{
  "model": "audio frame classifier",
  "dataset": "tunes sung on syllables by a formant synthesiser",
  "train_examples": 39062,
  "gain_aug_db": 6,
  "time_shift_ms": 50,
  "n_mels": 40,
  "hop_length": 160,
  "input": "log_mel",
  "spec_augment": true,
  "win_length": 400,
  "num_classes": 63,
  "output_stride": 2,
  "arch": "quartznet",
  "norm": "batchnorm",
  "activation": "relu",
  "drop_path": 0.05,
  "depths": [2, 2, 2, 2],
  "kernel_size": 9,
  "stem": "single",
  "widths": [192, 288, 432, 640],
  "init": "kaiming_normal",
  "residual_init": "none",
  "optimizer": "adam_atan2",
  "lr": 0.0016,
  "beta1": 0.9,
  "beta2": 0.99,
  "grad_clip": 5.0,
  "steps": 4100,
  "batch_size": 512,
  "epochs": 53.7,
  "lr_schedule": "linear",
  "final_lr_fraction": 0,
  "warmup_steps": 80,
  "weight_decay": 0.3
}
Rows from block 2 of a small audio frame classifier, named by matrix and row number. Rows with one number belong to one channel. Each number is 50 + 15 x the weight over its row's rms, rounded and kept within 0 to 99. All counts start at 0. After the name is the row's rms in percent of the matrix's.
After each channel's rows are labels from the 100 clips, of 14848, where the channel reaches its highest value: "loudest band" is the band of the loudest frequency at the time of the peak. Only what is clearly more common there than usual is listed. The data: tunes sung on syllables by a formant synthesiser. In brackets: how many of the 100, against the usual share in percent.
# convs1: first pointwise conv (model.blocks.2.convs.1.weight, 288x192x1), inputs 0-191
# convs3: second pointwise conv (model.blocks.2.convs.3.weight, 288x288x1, transposed), outputs 0-287

convs1.0 100:64 27 53 84 63 42 61 37 32 42 29 22 52 72 79 51 38 99 61 55 44 48 49 36 62 42 39 38 44 46 50 47 43 38 45 63 60 30 44 08 39 53 43 36 41 55 47 52 35 70 49 63 51 79 59 49 27 40 50 59 45 64 50 56 64 66 50 42 61 23 50 70 48 43 47 48 55 80 33 49 64 64 31 37 56 47 37 61 54 38 59 54 50 36 49 73 40 37 46 59 50 52 63 63 44 51 30 45 30 69 96 42 57 31 36 66 51 66 32 75 44 60 51 37 46 71 74 78 54 57 54 62 57 52 60 66 27 16 43 65 68 33 55 52 57 50 57 68 68 64 58 19 48 59 52 52 54 19 57 39 46 73 60 65 48 26 59 65 35 67 35 56 48 70 18 53 43 37 56 48 66 53 66 25 82 38 73 46 65 69 46 67
convs3.0 101:19 44 47 36 47 62 64 22 33 62 34 19 69 49 36 69 39 35 44 53 43 52 28 55 49 72 23 56 66 28 58 59 60 53 65 37 39 42 32 14 31 59 37 52 37 58 36 24 50 65 20 52 41 76 56 22 40 28 79 35 66 61 50 56 59 50 63 64 75 59 42 29 58 53 34 66 52 65 49 52 67 57 59 59 61 53 50 50 44 41 36 39 64 76 42 20 62 61 36 26 53 41 60 58 43 51 67 64 28 36 71 63 52 70 60 53 56 44 55 61 51 71 48 55 53 63 57 52 68 44 53 58 61 62 28 36 33 58 26 47 70 57 50 43 64 87 62 57 38 49 34 36 27 61 34 69 40 37 51 26 53 11 80 67 49 48 29 67 31 81 44 39 30 58 55 33 25 20 40 34 69 47 62 66 59 71 63 59 47 54 62 50 40 62 58 50 32 45 56 69 45 51 54 77 50 37 64 43 62 50 39 49 63 52 72 53 62 46 62 58 31 71 66 57 66 42 58 71 50 78 79 64 44 45 76 59 48 72 62 36 68 47 42 42 71 14 31 44 04 43 43 31 37 48 74 70 72 51 52 65 44 61 48 39 42 25 52 24 56 40 57 69 39 37 25 78 46 32 44 38 55 56 44 28 57 36 68 54
loudest band: 4000 to 8000 Hz (49 vs 2.3)

convs1.217 098:41 50 18 54 45 15 39 35 37 69 71 24 47 51 60 51 35 48 54 57 76 52 58 54 61 43 75 25 52 59 43 84 52 68 53 40 33 58 53 50 50 38 35 51 67 50 46 26 27 85 42 40 68 44 46 36 42 55 42 55 61 44 32 63 42 42 20 55 47 78 45 48 50 53 47 70 54 79 83 65 78 41 72 40 49 78 31 48 52 75 35 56 45 57 69 75 58 43 70 70 54 25 70 66 83 35 58 47 77 51 38 62 43 59 26 46 37 68 49 50 42 56 65 33 51 68 54 27 25 46 56 58 59 70 76 76 60 49 58 59 62 54 58 65 72 62 39 64 36 46 54 72 66 63 55 43 40 59 74 75 39 67 35 37 61 39 47 47 50 44 51 44 45 32 50 51 17 41 56 72 09 59 36 50 54 52 43 50 27 69 37 47
convs3.217 098:70 37 36 60 50 52 55 48 62 36 62 44 50 55 53 58 50 16 59 64 52 72 55 62 43 50 40 42 45 74 56 52 66 65 57 34 61 34 60 77 64 58 69 16 39 33 58 38 37 70 27 49 54 31 46 58 42 25 42 53 39 52 47 60 47 24 58 40 50 38 29 32 15 46 22 47 67 63 41 42 67 44 71 65 38 31 66 77 41 61 65 52 45 61 51 70 51 46 26 37 52 82 66 45 43 30 51 41 72 49 46 45 43 41 37 68 29 62 52 80 03 51 38 38 50 51 46 06 64 33 67 43 53 66 34 40 79 57 46 31 37 39 51 29 68 46 49 64 53 38 22 68 63 44 41 25 76 55 33 48 49 63 37 72 58 49 66 63 34 09 50 51 37 57 45 41 62 69 66 42 58 53 18 35 55 46 53 49 30 35 50 46 32 53 44 50 61 57 73 42 75 70 51 44 22 49 76 14 42 34 37 41 50 51 48 45 49 83 46 25 44 46 29 41 42 55 57 53 38 46 44 63 42 55 32 79 76 99 55 60 41 59 49 83 60 68 58 46 20 48 53 51 43 36 56 59 53 37 62 45 44 46 38 25 55 71 57 26 74 49 55 64 43 30 48 37 83 51 49 40 22 63 46 44 55 33 38 40
loudest band: 500 to 1000 Hz (60 vs 27.4); 1000 to 2000 Hz (26 vs 3.7)

convs1.70 094:44 48 58 66 53 48 68 50 74 30 64 36 31 39 76 35 57 50 42 57 32 68 66 49 59 40 52 48 40 44 48 25 43 59 75 47 49 67 29 43 36 52 79 57 40 56 46 32 35 56 54 53 20 24 33 68 69 34 35 37 32 68 36 40 45 57 59 52 55 57 61 60 68 59 26 42 70 46 49 09 48 25 25 44 40 39 27 28 43 28 33 11 51 77 39 46 44 47 55 70 48 64 35 55 51 53 15 51 33 56 57 59 35 76 55 71 70 42 55 41 36 71 54 61 51 64 43 68 54 27 33 51 51 55 45 23 38 44 15 51 45 64 33 48 68 63 55 48 72 52 50 46 45 46 47 60 51 74 05 48 37 44 43 41 27 48 82 39 34 71 58 55 47 49 86 58 34 29 51 61 67 53 53 42 30 52 38 66 21 69 68 46
convs3.70 087:54 52 37 46 44 50 24 47 26 43 42 53 52 76 55 51 40 47 66 34 44 73 43 59 58 32 74 66 63 77 57 38 49 07 48 51 39 56 64 42 63 43 54 58 51 96 51 78 50 40 39 45 19 28 70 23 67 67 53 17 57 53 64 47 59 48 52 39 38 50 52 59 55 38 57 40 46 48 36 64 44 48 39 68 30 55 41 48 60 76 48 34 43 59 46 44 54 32 30 47 43 75 66 42 34 29 32 87 51 26 75 67 46 32 41 45 65 51 67 50 28 22 40 53 51 31 74 54 33 67 72 80 20 66 69 46 56 47 48 45 37 61 55 53 40 43 83 49 61 39 64 24 69 59 49 39 72 32 51 55 38 50 56 40 28 45 60 24 49 44 64 68 67 39 40 42 66 48 58 43 40 47 13 51 62 41 21 61 34 54 67 60 53 16 53 53 35 78 80 33 71 62 76 31 66 54 65 67 43 47 29 42 72 47 59 48 54 55 59 60 58 44 26 59 67 46 42 82 19 40 86 63 32 33 35 60 44 61 44 50 71 52 47 48 27 67 39 95 57 69 52 43 57 47 52 49 73 72 53 38 55 52 51 68 79 47 52 37 49 56 45 59 26 63 44 47 43 72 38 67 65 41 52 45 69 53 48 68
loudest band: 500 to 1000 Hz (84 vs 27.4)

convs1.275 098:47 51 56 32 58 45 32 66 30 43 58 50 33 58 39 79 56 68 38 50 50 50 65 39 31 65 48 16 46 54 23 45 23 49 36 85 58 44 47 69 33 66 46 37 42 55 52 18 45 43 26 72 48 51 53 73 41 59 68 28 58 74 59 36 80 51 42 47 62 34 51 79 31 62 46 39 47 58 49 68 19 34 20 89 34 92 46 53 48 35 65 68 73 06 46 64 48 32 50 49 36 57 80 47 67 62 14 44 53 35 32 39 62 46 47 49 75 55 53 76 59 65 50 68 33 52 59 62 67 59 31 58 43 78 52 57 61 65 63 56 40 63 39 23 61 58 69 59 45 47 30 31 51 43 34 38 64 51 38 15 56 56 53 40 54 59 55 33 45 37 50 49 51 51 45 49 50 55 41 32 37 31 52 54 50 72 44 69 68 45 35 57
convs3.275 090:41 53 50 76 41 51 74 28 55 48 33 65 75 52 67 58 15 29 75 67 68 60 75 63 63 67 54 77 53 47 47 78 64 59 49 61 71 71 46 27 56 39 55 49 49 28 25 38 52 37 70 40 51 97 27 51 74 33 45 68 66 46 52 39 57 40 72 45 36 48 43 46 53 45 44 35 35 63 50 35 88 80 70 86 37 59 20 72 60 34 37 49 21 31 49 52 41 38 64 33 50 35 53 57 55 70 48 54 73 53 46 55 47 49 24 42 60 43 44 68 53 35 36 57 55 37 44 63 71 66 66 75 68 39 51 55 71 57 32 44 46 48 60 65 64 42 38 60 41 49 47 56 32 45 33 41 45 37 63 62 45 15 62 55 54 67 27 51 50 45 62 66 77 47 65 51 57 49 36 43 85 37 66 69 64 43 54 67 53 87 68 64 67 53 33 46 59 44 63 47 62 53 38 79 48 28 25 82 49 49 67 54 74 33 30 58 40 39 42 64 50 40 37 47 42 42 40 81 65 65 31 57 42 43 40 76 67 57 72 33 36 31 67 61 49 56 66 46 54 18 61 49 69 59 54 50 55 69 55 67 39 20 22 45 63 28 22 52 54 42 47 49 63 49 46 51 42 33 76 46 64 57 40 52 63 25 55 68
loudest band: 4000 to 8000 Hz (87 vs 2.3)

convs1.166 096:41 36 54 67 37 47 25 28 80 48 65 17 27 52 59 60 54 55 62 26 54 74 62 46 61 30 71 33 56 73 57 72 29 59 47 59 65 40 27 61 55 47 48 57 56 43 44 48 22 37 62 39 57 47 12 53 87 31 37 47 37 45 56 69 15 58 52 50 27 33 65 66 68 59 51 76 45 08 36 53 40 34 21 34 29 66 49 64 17 57 56 58 44 57 73 32 40 59 63 21 25 47 78 46 50 68 38 44 63 44 66 37 42 59 66 45 64 39 64 48 35 45 78 41 53 65 64 51 62 58 64 74 53 59 53 59 43 51 52 74 17 64 57 52 58 38 65 55 36 38 42 41 43 43 53 34 36 54 70 59 53 60 48 72 32 52 50 35 58 44 62 51 41 53 42 66 20 49 84 45 64 62 49 55 25 38 55 73 64 47 66 52
convs3.166 096:40 53 56 56 50 35 42 47 58 45 53 45 31 44 34 16 75 66 68 46 45 56 46 46 64 36 77 61 48 52 38 34 32 64 61 23 59 21 51 56 85 42 43 64 68 46 53 24 61 34 38 40 35 56 60 77 51 51 45 56 52 47 50 48 70 19 47 59 59 52 41 49 50 42 76 33 61 54 28 59 45 56 61 13 55 61 64 46 56 42 66 63 36 56 68 79 53 47 71 56 49 63 65 39 61 72 58 63 68 51 46 50 48 83 63 27 26 65 51 46 77 30 31 60 45 68 59 40 51 43 35 37 43 67 34 76 52 57 54 58 43 43 69 62 50 57 55 52 49 56 76 35 25 25 60 47 96 28 57 53 58 59 43 55 54 51 65 74 46 76 48 51 72 88 15 87 36 37 33 62 25 33 50 27 42 74 69 87 28 39 39 42 12 63 57 49 37 53 63 34 75 69 72 42 53 54 46 72 55 48 54 37 80 38 34 55 26 29 56 74 44 51 55 62 27 54 36 50 41 39 52 40 38 57 73 52 54 62 50 59 54 27 64 47 35 47 52 59 27 64 43 32 48 37 51 43 49 31 35 58 45 47 70 46 67 80 78 68 46 77 40 60 33 63 37 47 37 45 39 67 28 66 34 39 77 45 54 44
loudest band: 500 to 1000 Hz (94 vs 27.4)

convs1.202 108:74 79 37 24 71 42 36 36 66 69 44 36 42 63 64 31 51 25 55 67 80 58 46 53 17 28 52 52 57 64 50 34 45 57 71 26 38 43 40 58 47 50 53 70 41 50 37 40 60 44 26 26 67 45 29 51 17 41 57 38 34 54 65 54 45 66 51 23 47 53 34 63 24 34 77 38 19 68 45 13 31 50 26 22 33 75 49 56 62 61 65 56 62 60 68 40 51 57 54 44 37 26 52 58 46 52 58 25 42 66 65 60 66 70 22 38 35 54 62 49 66 43 31 70 53 40 30 63 37 39 67 39 64 35 47 46 54 36 45 46 52 33 40 54 39 65 78 44 61 32 51 07 33 46 33 55 52 49 59 58 62 38 26 61 38 67 70 50 37 62 30 64 46 25 33 40 53 42 60 64 43 47 70 53 62 49 47 67 84 52 45 34
convs3.202 103:47 48 48 66 60 52 46 16 80 27 54 50 34 62 51 19 60 58 42 72 40 60 63 72 47 44 41 47 74 59 40 52 83 47 55 27 43 52 71 57 59 56 36 75 67 52 69 22 69 49 43 54 72 47 61 63 43 38 65 64 48 74 66 06 67 33 54 63 51 31 16 47 70 46 37 81 54 65 10 44 62 47 45 31 63 80 22 70 58 50 30 57 32 42 57 38 76 41 33 33 65 20 05 44 61 58 64 50 69 47 35 36 29 43 66 41 50 69 72 78 29 46 63 74 18 39 51 59 37 65 55 45 27 76 39 63 57 52 65 64 26 43 41 44 59 34 40 55 65 56 36 48 38 57 30 37 58 57 40 36 33 49 56 55 72 38 63 56 66 50 42 50 63 58 25 64 27 45 45 59 53 51 27 60 39 47 43 69 34 78 59 37 28 42 66 71 68 49 80 59 29 53 39 43 49 20 36 37 71 72 60 35 56 19 48 62 66 37 52 48 58 36 50 49 45 64 58 45 32 61 38 64 54 43 32 59 60 44 56 62 43 53 30 69 65 34 56 25 43 43 35 58 44 65 57 52 36 44 60 50 45 49 71 65 60 43 68 50 77 49 52 40 30 48 73 41 52 55 53 32 70 67 48 82 60 52 51 41
loudest band: 250 to 500 Hz (68 vs 36.2)

convs1.6 094:56 73 57 82 52 51 62 63 53 60 57 43 59 68 44 55 28 61 50 55 50 76 44 37 43 58 68 39 61 41 49 57 57 42 53 54 65 62 69 25 44 51 51 60 79 49 60 32 43 56 83 61 58 56 43 44 53 70 24 65 74 46 49 31 58 34 72 42 79 44 60 37 47 36 50 16 81 68 46 60 44 79 58 75 63 55 45 27 38 60 49 46 40 58 66 49 52 46 61 53 41 70 51 60 42 59 52 44 54 43 60 73 20 57 26 64 47 18 43 48 45 58 41 57 39 33 05 22 78 63 52 55 42 47 57 31 35 25 48 47 26 20 62 74 42 20 49 40 82 58 50 37 69 50 51 57 27 45 39 15 59 49 43 70 31 41 46 81 55 58 47 55 22 44 54 57 47 72 46 22 43 61 87 56 61 56 47 53 46 42 27 42
convs3.6 101:58 63 33 50 74 53 34 66 53 40 86 59 49 54 58 29 80 54 41 34 22 53 59 44 69 64 34 78 46 61 49 75 38 30 04 46 84 48 53 56 66 61 65 08 66 72 30 21 42 48 47 27 43 58 51 48 44 69 61 58 64 42 58 51 51 39 51 55 36 89 93 69 64 64 56 30 51 40 70 58 57 34 58 26 57 22 42 33 55 48 43 87 84 58 66 55 50 58 57 48 62 45 66 43 34 34 66 29 54 49 50 62 64 68 69 57 44 51 40 50 27 55 36 72 65 45 26 21 31 71 64 49 55 44 48 30 41 52 36 18 37 45 49 39 51 70 57 50 41 53 52 45 52 49 46 56 37 80 75 43 66 51 62 52 60 38 86 37 59 33 57 57 48 67 64 51 43 43 41 57 46 71 58 34 46 63 68 64 49 28 50 46 43 33 37 48 21 68 37 50 57 35 68 58 60 37 62 39 83 77 60 69 48 64 40 73 60 57 43 37 75 72 69 47 27 56 52 64 51 75 41 56 44 31 58 33 60 61 58 40 51 74 43 44 35 34 40 55 55 19 52 56 37 72 63 42 55 58 45 49 59 43 42 57 37 60 25 53 30 46 50 42 46 31 28 57 57 34 76 67 45 58 38 58 52 82 27 56
loudest band: 500 to 1000 Hz (55 vs 27.4)

convs1.248 105:37 32 26 73 22 60 40 56 35 50 29 54 58 69 48 48 43 58 33 40 44 33 52 56 60 18 54 48 61 55 53 44 12 63 45 34 56 26 46 26 72 75 29 68 35 46 28 47 45 76 76 44 57 47 54 57 51 55 34 28 54 39 59 39 79 52 58 49 53 47 86 68 56 50 60 30 30 51 51 45 50 48 48 80 52 33 50 31 46 34 46 47 52 72 55 63 30 60 58 49 61 68 45 64 43 51 54 44 45 37 88 45 53 45 19 61 64 73 42 56 19 55 83 71 46 48 61 46 38 65 35 41 61 81 30 55 29 79 39 44 35 56 80 59 74 84 28 52 56 52 49 54 50 60 38 48 57 39 34 57 23 69 52 56 59 61 51 55 28 38 66 63 35 81 38 58 67 63 38 49 64 42 62 46 47 45 57 64 34 64 85 71
convs3.248 107:76 63 18 65 48 65 36 55 76 52 53 56 63 39 36 59 30 48 41 74 30 44 24 53 64 32 51 41 43 76 36 53 61 55 28 42 39 20 59 54 14 30 57 60 40 55 69 42 40 20 78 57 61 60 35 61 34 42 73 53 00 49 54 36 54 33 68 62 36 55 44 39 57 54 51 46 44 46 48 65 52 36 81 45 67 23 47 56 59 28 42 70 42 71 72 78 71 47 52 31 57 66 50 45 30 20 64 40 32 80 32 41 59 46 47 67 72 67 65 58 53 52 61 50 32 60 75 32 66 83 37 67 68 48 37 50 30 45 26 54 31 43 24 54 71 50 34 32 67 77 58 61 63 38 41 42 46 54 43 63 24 66 46 30 52 46 50 48 60 50 70 59 56 41 60 52 59 36 59 38 42 70 16 24 60 50 47 59 55 50 62 56 50 51 55 30 54 44 55 43 56 48 61 68 53 24 46 42 52 22 47 62 48 25 47 25 43 45 69 33 55 29 51 48 29 57 54 43 26 37 52 46 70 44 58 49 79 56 80 64 41 51 43 01 41 50 48 53 70 71 49 49 24 55 39 28 76 33 36 63 51 32 74 49 44 41 62 74 18 68 53 46 44 59 59 43 48 58 62 78 49 53 30 49 62 68 53 31
loudest band: 4000 to 8000 Hz (49 vs 2.3)

convs1.276 100:45 75 47 39 58 63 72 48 35 05 56 50 73 38 24 28 63 29 29 68 64 61 63 40 58 88 45 57 66 54 39 33 63 47 53 41 41 57 40 47 54 51 56 55 34 36 61 28 72 47 60 52 53 37 62 47 69 71 80 39 47 37 45 47 55 65 35 35 31 61 53 53 61 61 57 62 53 63 04 58 31 50 43 73 44 65 44 39 65 22 21 46 58 49 49 56 29 52 45 74 47 33 66 63 38 50 60 43 42 51 48 73 65 30 36 55 80 62 60 89 56 39 36 51 42 71 47 74 54 21 27 47 55 33 42 29 50 57 50 44 49 52 59 61 50 59 43 66 50 56 42 54 48 40 26 54 63 48 14 50 51 51 38 44 80 22 59 54 08 41 58 83 59 37 60 42 45 48 44 73 60 64 64 23 26 52 57 48 34 70 51 35
convs3.276 122:55 64 58 21 45 44 41 46 40 22 45 36 29 55 60 82 26 54 44 46 60 52 51 65 43 61 73 31 72 62 40 30 32 39 53 27 48 39 39 48 42 54 55 69 40 27 33 73 67 58 40 33 05 37 59 49 22 27 58 44 72 39 47 61 58 69 49 73 60 41 48 42 70 65 82 65 65 47 61 09 43 57 46 39 70 72 33 49 65 64 55 40 31 55 59 48 49 66 64 85 39 51 40 46 42 77 50 68 48 66 51 55 49 25 48 44 31 81 29 85 61 71 30 67 68 43 47 60 60 55 56 53 60 59 60 46 58 67 37 43 48 43 45 82 56 67 52 68 61 39 52 52 32 31 43 88 86 63 49 71 49 35 74 42 57 64 40 69 49 48 61 35 48 63 64 57 44 32 64 67 36 47 52 50 34 59 30 58 32 47 61 26 60 79 39 55 38 36 50 33 47 88 74 62 51 43 46 62 55 45 31 41 44 48 46 48 60 51 41 54 39 92 83 62 42 50 45 59 65 31 24 41 58 47 41 53 27 59 27 53 43 57 60 48 50 54 56 27 38 64 37 74 61 46 82 67 57 53 23 58 61 46 53 44 54 72 56 57 64 53 62 57 18 74 57 67 55 62 45 32 55 56 53 54 84 25 45 64
loudest band: 250 to 500 Hz (83 vs 36.2)

convs1.211 097:39 16 73 42 46 38 42 49 50 54 77 75 48 52 43 29 55 30 15 52 39 22 31 38 86 38 69 64 73 75 56 42 48 47 40 58 33 65 41 25 45 31 25 35 47 39 45 83 31 30 47 79 34 37 70 72 54 57 78 44 19 46 35 68 41 49 45 48 64 48 30 83 51 58 64 61 45 50 42 68 61 69 56 32 49 66 29 56 60 32 49 54 47 45 35 34 62 74 35 73 57 60 44 62 44 52 59 46 34 32 57 50 52 53 52 50 60 76 41 42 49 46 43 50 43 44 51 29 73 73 78 25 32 75 44 32 38 70 53 53 66 63 79 45 61 52 52 56 59 52 60 75 28 41 68 48 50 40 46 57 52 51 81 41 52 67 23 55 60 37 44 24 59 59 44 61 61 30 48 67 62 74 60 49 22 30 47 52 44 44 28 55
convs3.211 096:48 68 82 77 53 31 37 38 70 23 39 57 49 12 48 32 46 61 55 35 37 66 57 47 42 85 34 43 42 81 76 56 35 34 71 60 70 43 39 51 95 54 75 49 48 82 29 42 65 48 43 39 67 36 20 49 38 49 37 59 81 51 60 52 33 66 61 68 47 52 28 32 42 47 42 26 16 37 45 25 31 48 58 34 43 66 31 42 32 61 55 53 50 50 37 40 44 40 77 47 50 49 71 56 67 45 51 90 48 40 24 29 49 51 53 56 43 42 63 28 50 52 79 59 27 66 56 44 95 44 38 13 74 70 26 26 56 40 61 47 45 46 40 57 39 51 42 59 60 69 53 59 72 55 70 34 33 66 51 70 57 26 61 54 71 42 38 37 42 33 52 70 33 62 39 35 82 48 56 34 68 41 34 33 48 51 39 36 44 56 59 36 47 63 48 49 56 47 65 58 54 52 59 49 38 76 62 48 39 58 52 46 67 54 43 75 53 31 46 42 59 29 55 68 74 45 33 74 36 42 66 54 59 53 60 43 58 64 39 59 18 71 67 62 48 63 61 66 49 32 57 24 42 55 41 69 40 53 80 37 53 51 65 44 54 69 64 25 60 70 59 40 71 67 69 38 46 59 46 27 43 64 58 45 54 59 42 69
loudest band: 4000 to 8000 Hz (37 vs 2.3)

convs1.89 097:43 61 38 41 78 52 20 60 46 57 57 49 75 52 32 39 46 39 54 43 81 41 57 36 58 47 61 63 50 30 47 45 57 49 56 56 45 44 57 49 61 48 14 55 34 60 70 36 55 15 63 19 58 49 38 54 39 51 37 35 47 79 26 56 39 62 32 43 53 47 59 55 61 20 50 87 36 71 53 27 49 84 62 54 47 77 64 57 72 45 38 53 42 62 45 52 47 71 67 48 70 69 59 50 66 40 46 59 35 56 48 62 42 41 54 23 75 40 84 34 75 56 36 50 04 45 44 53 36 45 49 62 60 30 32 36 52 67 55 40 41 42 63 24 62 29 79 57 54 18 66 20 32 56 40 57 58 39 54 66 65 58 57 70 57 59 46 50 45 15 56 73 72 19 54 32 54 35 36 34 38 41 64 40 47 58 71 33 66 46 53 59
convs3.89 098:68 49 17 42 40 32 42 46 36 48 42 18 40 37 70 73 17 31 73 41 45 88 64 53 44 74 73 47 43 39 42 35 61 42 38 30 50 57 40 60 43 59 57 52 60 46 43 50 66 60 56 66 50 60 63 57 38 46 58 38 40 62 39 62 59 36 69 33 69 53 48 54 29 30 62 20 81 59 28 59 30 47 70 62 44 43 58 46 26 67 97 63 29 56 52 46 55 42 64 53 75 84 40 69 52 43 61 45 40 35 30 35 41 69 64 51 57 35 38 65 44 64 40 44 46 56 56 49 40 81 48 28 57 57 50 49 54 75 42 40 69 46 44 71 45 61 61 60 58 79 51 51 70 40 37 59 48 61 69 59 43 88 59 22 68 44 47 30 14 33 38 38 66 75 64 42 53 11 50 44 26 48 19 42 54 64 35 59 54 51 25 33 33 38 58 38 45 42 61 79 37 52 61 81 58 51 53 51 21 48 82 41 49 49 54 49 53 39 63 59 61 49 33 72 54 34 80 62 52 33 51 18 47 55 47 42 41 41 42 43 40 36 33 25 62 32 52 35 42 40 37 49 59 40 60 58 46 33 34 53 50 17 45 30 42 53 55 25 29 47 59 51 52 61 44 40 44 33 53 36 51 00 59 35 69 36 59 71
loudest band: 500 to 1000 Hz (55 vs 27.4)

convs1.249 095:68 36 58 57 47 50 64 41 64 71 50 51 26 70 42 67 46 33 49 47 59 49 50 67 42 61 37 59 19 53 19 59 63 79 44 51 43 74 46 57 44 48 35 42 80 59 47 53 24 46 78 40 56 70 38 68 62 34 30 50 34 43 34 52 52 51 70 55 48 50 53 52 49 38 22 30 59 36 49 47 50 07 38 65 41 34 67 37 29 35 43 37 48 43 70 64 46 33 57 69 41 53 48 62 37 34 57 59 61 65 64 78 37 62 43 44 06 30 28 54 59 56 68 35 53 35 34 70 57 45 24 81 60 69 60 54 27 52 56 49 46 42 51 67 35 57 38 48 46 40 46 73 53 70 40 55 42 43 68 48 51 12 61 32 19 34 36 44 49 75 43 00 60 54 44 44 52 48 65 43 48 59 59 59 68 40 37 18 47 71 73 56
convs3.249 091:54 79 67 82 50 29 27 18 78 63 48 45 30 55 23 64 05 27 15 60 54 33 60 31 11 61 62 63 40 57 57 29 46 52 60 48 54 44 56 20 43 45 43 22 50 51 45 01 41 73 48 22 33 51 45 48 61 48 76 51 68 46 40 40 31 63 31 35 50 53 61 54 36 54 47 44 49 50 52 09 67 49 25 55 72 50 17 49 48 53 58 55 57 08 47 75 36 55 39 57 48 32 47 57 51 56 43 16 80 56 56 44 52 59 62 48 54 67 38 63 59 65 35 40 53 43 30 53 59 14 68 52 84 36 36 65 56 30 36 47 45 68 21 34 49 58 32 70 32 57 58 54 41 32 43 60 55 32 50 56 61 22 48 54 57 57 34 86 36 52 45 44 34 40 79 60 37 41 72 57 65 50 57 48 41 35 59 57 61 54 56 25 55 56 33 37 53 16 52 51 67 54 61 48 44 66 42 39 37 41 59 49 55 25 53 43 64 47 54 48 25 63 98 42 33 44 48 57 58 46 53 43 48 35 50 49 33 45 40 39 54 56 59 52 44 71 53 36 59 24 78 54 54 28 44 60 25 40 38 53 35 54 46 59 44 39 46 63 49 50 56 34 38 24 67 75 60 56 40 36 52 58 36 57 48 33 38 51
loudest band: 500 to 1000 Hz (62 vs 27.4)

convs1.159 098:31 62 36 60 16 41 55 56 33 88 50 62 06 47 41 52 73 53 37 61 37 43 62 30 40 56 47 45 56 22 76 57 40 46 43 70 28 63 60 74 59 56 35 24 63 84 68 38 48 71 46 69 39 55 69 48 50 63 53 42 32 36 51 53 44 29 53 23 47 73 13 32 47 43 36 68 47 78 52 62 40 47 55 44 76 51 64 73 71 51 61 59 68 35 55 39 62 46 51 51 60 53 48 48 72 39 40 37 58 70 52 41 68 60 60 51 45 54 39 56 24 58 49 62 21 54 52 58 39 33 57 48 45 32 53 37 11 61 49 50 45 70 43 64 39 25 69 52 32 58 57 50 24 48 65 71 32 47 49 27 40 58 46 58 18 66 56 65 79 40 33 14 48 47 62 56 37 54 39 57 51 57 58 49 20 56 47 61 84 33 31 39
convs3.159 098:72 61 53 49 47 62 71 65 63 62 66 99 50 36 55 52 89 53 22 47 12 48 48 68 55 66 51 49 42 55 43 43 26 76 39 47 58 39 20 82 53 39 39 76 39 41 68 22 22 32 21 40 52 58 50 45 53 46 65 37 57 54 80 40 58 36 53 33 43 82 31 66 14 53 47 42 51 44 48 55 53 52 71 29 48 44 54 37 28 40 50 81 68 18 61 48 46 23 46 38 42 41 35 42 64 41 46 60 35 54 38 27 56 64 55 56 40 28 90 49 59 39 80 22 29 64 60 75 40 41 27 42 57 26 38 30 43 43 33 63 54 58 62 38 77 53 40 35 46 56 31 70 39 60 34 38 37 41 42 49 45 48 32 40 32 37 49 56 48 29 45 53 68 71 56 30 58 73 54 51 25 51 58 52 48 47 46 85 46 44 42 22 58 55 56 52 33 42 48 52 57 54 22 64 34 48 67 53 78 52 58 42 50 41 28 45 74 31 68 42 66 56 51 37 59 24 46 32 67 58 78 45 67 34 45 43 57 35 42 63 50 46 72 24 31 43 64 61 46 42 69 39 51 41 76 63 38 22 62 32 42 44 49 51 42 49 31 73 30 54 41 41 60 36 44 35 42 49 59 73 59 32 38 58 25 73 46 37
loudest band: 4000 to 8000 Hz (39 vs 2.3)

convs1.101 103:50 59 49 57 36 46 85 46 48 55 70 73 60 27 39 71 61 55 72 62 67 55 54 48 34 52 52 37 57 50 58 60 45 61 43 47 38 16 66 54 55 43 49 65 59 45 40 34 49 60 77 58 49 63 60 51 59 49 30 33 85 59 65 37 52 54 27 52 40 38 43 37 34 51 77 40 48 53 25 77 54 22 43 39 55 59 68 59 43 35 42 41 39 50 53 61 62 44 61 29 27 72 76 52 57 36 43 33 40 35 52 54 47 40 45 03 47 62 68 43 71 35 62 26 28 50 34 76 60 61 62 64 77 35 62 59 48 62 52 64 44 71 56 54 80 24 53 49 00 51 39 20 66 10 30 40 29 37 49 41 45 51 50 46 47 67 47 42 67 53 43 50 44 64 70 74 46 51 55 43 63 43 21 47 28 56 36 43 59 35 46 14
convs3.101 099:45 50 56 60 56 50 49 52 55 27 29 55 71 51 52 51 63 53 35 33 55 79 40 28 51 74 46 78 18 61 54 58 41 32 62 37 48 15 60 59 53 73 61 44 66 58 65 43 41 55 34 76 73 26 27 63 50 44 47 53 29 34 50 62 34 64 54 60 60 25 41 37 62 74 45 30 35 55 56 51 54 64 53 46 34 73 78 69 14 19 53 33 45 57 34 35 39 56 40 61 55 61 66 67 00 61 52 51 54 41 57 25 53 60 65 55 36 79 47 39 54 54 31 59 55 50 44 29 71 55 57 38 35 42 17 54 53 74 59 49 45 60 37 50 34 43 45 45 36 60 61 44 85 50 40 52 57 74 12 46 45 48 48 46 57 56 38 56 45 52 49 32 52 48 46 42 35 55 20 57 80 46 74 64 58 74 87 58 18 62 47 34 38 66 71 69 72 32 52 53 35 76 62 34 44 73 83 51 23 37 54 57 25 44 50 41 44 63 41 44 73 22 16 61 50 57 56 68 55 84 37 55 74 47 27 51 79 46 25 56 60 59 52 54 61 39 27 40 43 75 51 79 42 38 30 60 40 49 42 37 50 48 50 41 43 48 47 61 56 68 68 69 48 16 45 34 62 46 48 41 48 52 66 50 46 61 47 44
loudest band: 500 to 1000 Hz (57 vs 27.4)